Rows from block 3 of the decoder of a small segmentation model, named by matrix and row number. Each number is 500 + 40 x the weight over its row's rms, rounded and kept within 0 to 999. All counts start at 0. Numbers have three digits each.
After each channel's rows are labels from the 100 images, of 14848, where the channel reaches its highest value: "responds to" is what is common among them; "peak on" is the class under the peak. Only what is clearly more common there than usual is listed. The data: rosettes with rotational symmetry.
# conv: 3x3 conv (decoder.decb.0.1.conv.weight, 128x128x3x3, standardized in use, each kernel summed), inputs 0-127

conv.53:529504510487461495457448321470561540534527457447524472488526523444553488467456488501459490483484530483412583444529555561482505521511517485471462516506497494551439532468511534458494506561497582568493510497400467519528546531546507556503486382489516481477509477550537519492532506551538547535557463474464483461480535564502499522478486539520544475509463483500481547514517437467494459512500
responds to: mirrored; three-fold; four-fold
peak on: rosette

conv.36:467506553507431532482523473413491535489562468496558545492441523507470463505535471475499531474481483521449504558515541437498566470511514517538456510443580457482543443557468539477490512520523505455454476503466455471537526475464496465554473444499466455552491564547482542527523556482513565478511512478455509459526532497489490404426429536522591528498573521552517470591600577509472487512500
responds to: three-fold
peak on: rosette

conv.99:371458565494496496499423573480573519486466519518489513484556495500430514519579499478511430527500510485488509545507505574478432535404506469479524527517476508486484481504530437481473507461481511515550491563514506507466540506497535515462491477481482473548519469498523520470433553550544510473488484601526542510449513526472441550570525462551551502448605488459455544505526574557523573466476
responds to: three-fold
peak on: rosette

conv.27:458489443415500518521559579577486462502505500427528497515575487500480514525558488539472508531476514561513505527440403475463475536526495404492462472449570489475561505490496541508523471501535555476583535519429456462517468458450494503475499559495474495505464433531502516520461428518493451500462601512543479486454474485537465503456537598509584485563506483502501498503495470549587507502524
responds to: pinwheel; six-fold
peak on: rosette

conv.119:488530517409474510409513600523515529498505534441485533495427411545468468498540502463513501513521583588486460450525508485512461461527497524476508447514599508473500485462475423461543475438519446571473525500538421509516522429471470481470545454461464549482518550505508479496486573531470493481519502568500544454553545558509559576497517541457503494493491515507488573498499521576490466526538
responds to: pinwheel; dark
peak on: rosette

conv.81:504524523486579524481472482530545592471538531516470613524456523589504563496473522549508519526503555489522419519542531517502422451505514450457568466512488477473550524491472462473464479446528587480448526483526454489503402504483456441517480460502591517497511521548537481477512491541591465462514481467465535454485465457515505488497461499489508457547495442510520621456538482476464504504448
responds to: pinwheel
peak on: rosette

conv.89:470515508502592531454569480453518498488442507505522460574460542464486487469418492562475502479488484486597511473506553565547508528517467506533525502562505523459492477495517502420613517468513545514596449510411489485495471513539447506413506426524520522492489507489489544507497507455559466493438442492529536500490450479488529474417502512605479468499467398482502480516492452460479528483520
responds to: three-fold
peak on: rosette

conv.51:515508453474495421417480477437526477450490500538498475547490539460541534462548553521525486538501509529461587573496442476516431504475523497499486512529434557489480462488496479513532594498497601511445484499537483461489503586562586475522543402486491513495491535462448578505511498436510551482498510499505534496509495441437553526491593521499402508509490500546520447493504469443453481529463
responds to: mirrored; three-fold
peak on: rosette

conv.85:625478479471459484586435496518455467549525492513562500453517502444463510497515487480444448519473494542492509425526519558449512524491539600474545498553542511506510499422517503494490429490553483514551549416574512458512457452462496508471478545433472530443611549543526529463497510508487562453485535498479515460494501463499543491494455597506490488496499506545550503530483481482446579510478
responds to: pinwheel; dark
peak on: rosette

conv.113:546534490484434502541501458499482505553506426610504551471514452498427440542450472492551499546480507475518479543471563508487462471508492493499565481522593482509485491484507430504497515453486449479491421517515510530505525510487537445497450587552526509503532512599538520460470492536513516389494471488438496557549454541494454517534537453537538447478520448471533537493497498562404454577502
responds to: pinwheel; five-fold; four-fold
peak on: rosette

conv.13:628518449463525518544480566531539438459490555484551509537565517507528481562441490551483525536478504404434548461474448462515569494485521519513489559480485500480557442528555516538537449571449520471483480506510497451536511497512483544479494550440409533461493465526501494475490494506483508613542501518530549479512575524508481545467523511493416503464486541524553561478483519504505535544420
responds to: three-fold
peak on: rosette

conv.115:533535515481481444510491534501562509556497537536410511501481447451419573497570507548541457494471494505546438474502505540512510463491472503486540432503541544567472544503577456525527453519504513515482555549504464489499474536444458540464532511437447505497527555454429446494417499500496449507513413534482519437548560574428503534511544495461507558489413480549530494513526532510563550475455
responds to: three-fold
peak on: backdrop

conv.79:456469505374513491559506429540471517527464422466484487456534487420533485466433528457495463525460578597510573479482509466556546532454498432503530551529588581494486505524436516472482513518426517481499466539479474496495460507475480510488478535495517492544515450564442529451464542550510488526469547531570466482482502469507505469497535505505504542483494515503483536560473496548595450494413
responds to: pinwheel; dark
peak on: rosette

conv.124:549545457473537550552464554455473532466493448423567497549520483551428556453444415532540529563534503489489471466480525461546544510488416510480474505512560483488501482532438485495581530464465460531432476555447491513534501475464479530526504620518459544461570451548530531505540507495431515445444563485525495547492493501538488450504490519490555537497539549485505502539549508520581467527485
responds to: three-fold
peak on: backdrop

conv.76:575454457502553476592530471409568533489559474527505476429466493466533517485445466514521540578473493445499511465503470481520461468477422463497536468515498541482520494436535511544464472519494482516461485527517484545548456546461442502462533514446459504467537572520550430453491497536470416518523402483489512463489454590497461535496533500473539488510459499569536625509550527487500525513524
responds to: three-fold; grey; dark
peak on: rosette

conv.65:488474493536556484545494518495524517550472488478484481581474452527591373493441572556535442463525522550537454554520495478542577562513500546450476568587511523468524528489541459418477560489551514500512505480527534533472564496521450544523444537495464482459460495468512510485462526441552470548479523445426478535514557542450462476493522464479459497509485451437504452570508447497505494477488
responds to: pinwheel
peak on: rosette

conv.32:463508533505438563537506673446447463467512461493530537433488489492442485497554497402433496487511469327503489515508516491505518527452541478488505491551472470450489464517475525511493489500492470464500458513537447543503514508517525533584534577534550455502523519518473493507482507551509475489490513623487545460526487496502474462509501407530486514527492509503519528493506470465459523511535
responds to: pinwheel
peak on: rosette

conv.17:595563535546490458522486430467525542473456522466459422475491557472474491488466488490494495443480468552471452484512507486421541528511533478448572503512512548556497436504505460476462469517530446447507496501500457489492539522476471584453490464516522468471472496608498463499492467498510517511533527525491489525453495526507428449523565540551382408486415448540575491481481539498463569526464
responds to: pinwheel
peak on: rosette

conv.91:545526530432474487560555572495500547483515455461475480450517538454578598558439516462453471489517494489535492559494471491541553473460456492511496426545508519481523449512487533561508474512486467458466509501464528501474584583533567426464486498526604576484528485564456526500521493511545469427512516504484463547463460506512499466469376504470525526558446476535521493463523505499445517541501
responds to: pinwheel; ten-fold
peak on: rosette

conv.6:490473459508542460497497579457469507507470513576441511540485504516543449513511484455603514548511508508544465482480459475514532530423425496524486566513580518495605500527492540488527493398526498453515538489491499515539516452474450500479450530495484417456533545504517517533517558503462530531511518483465513483478488474544440483486586555496434541552454549410477437477491586495490502559424
responds to: pinwheel; three-fold
peak on: rosette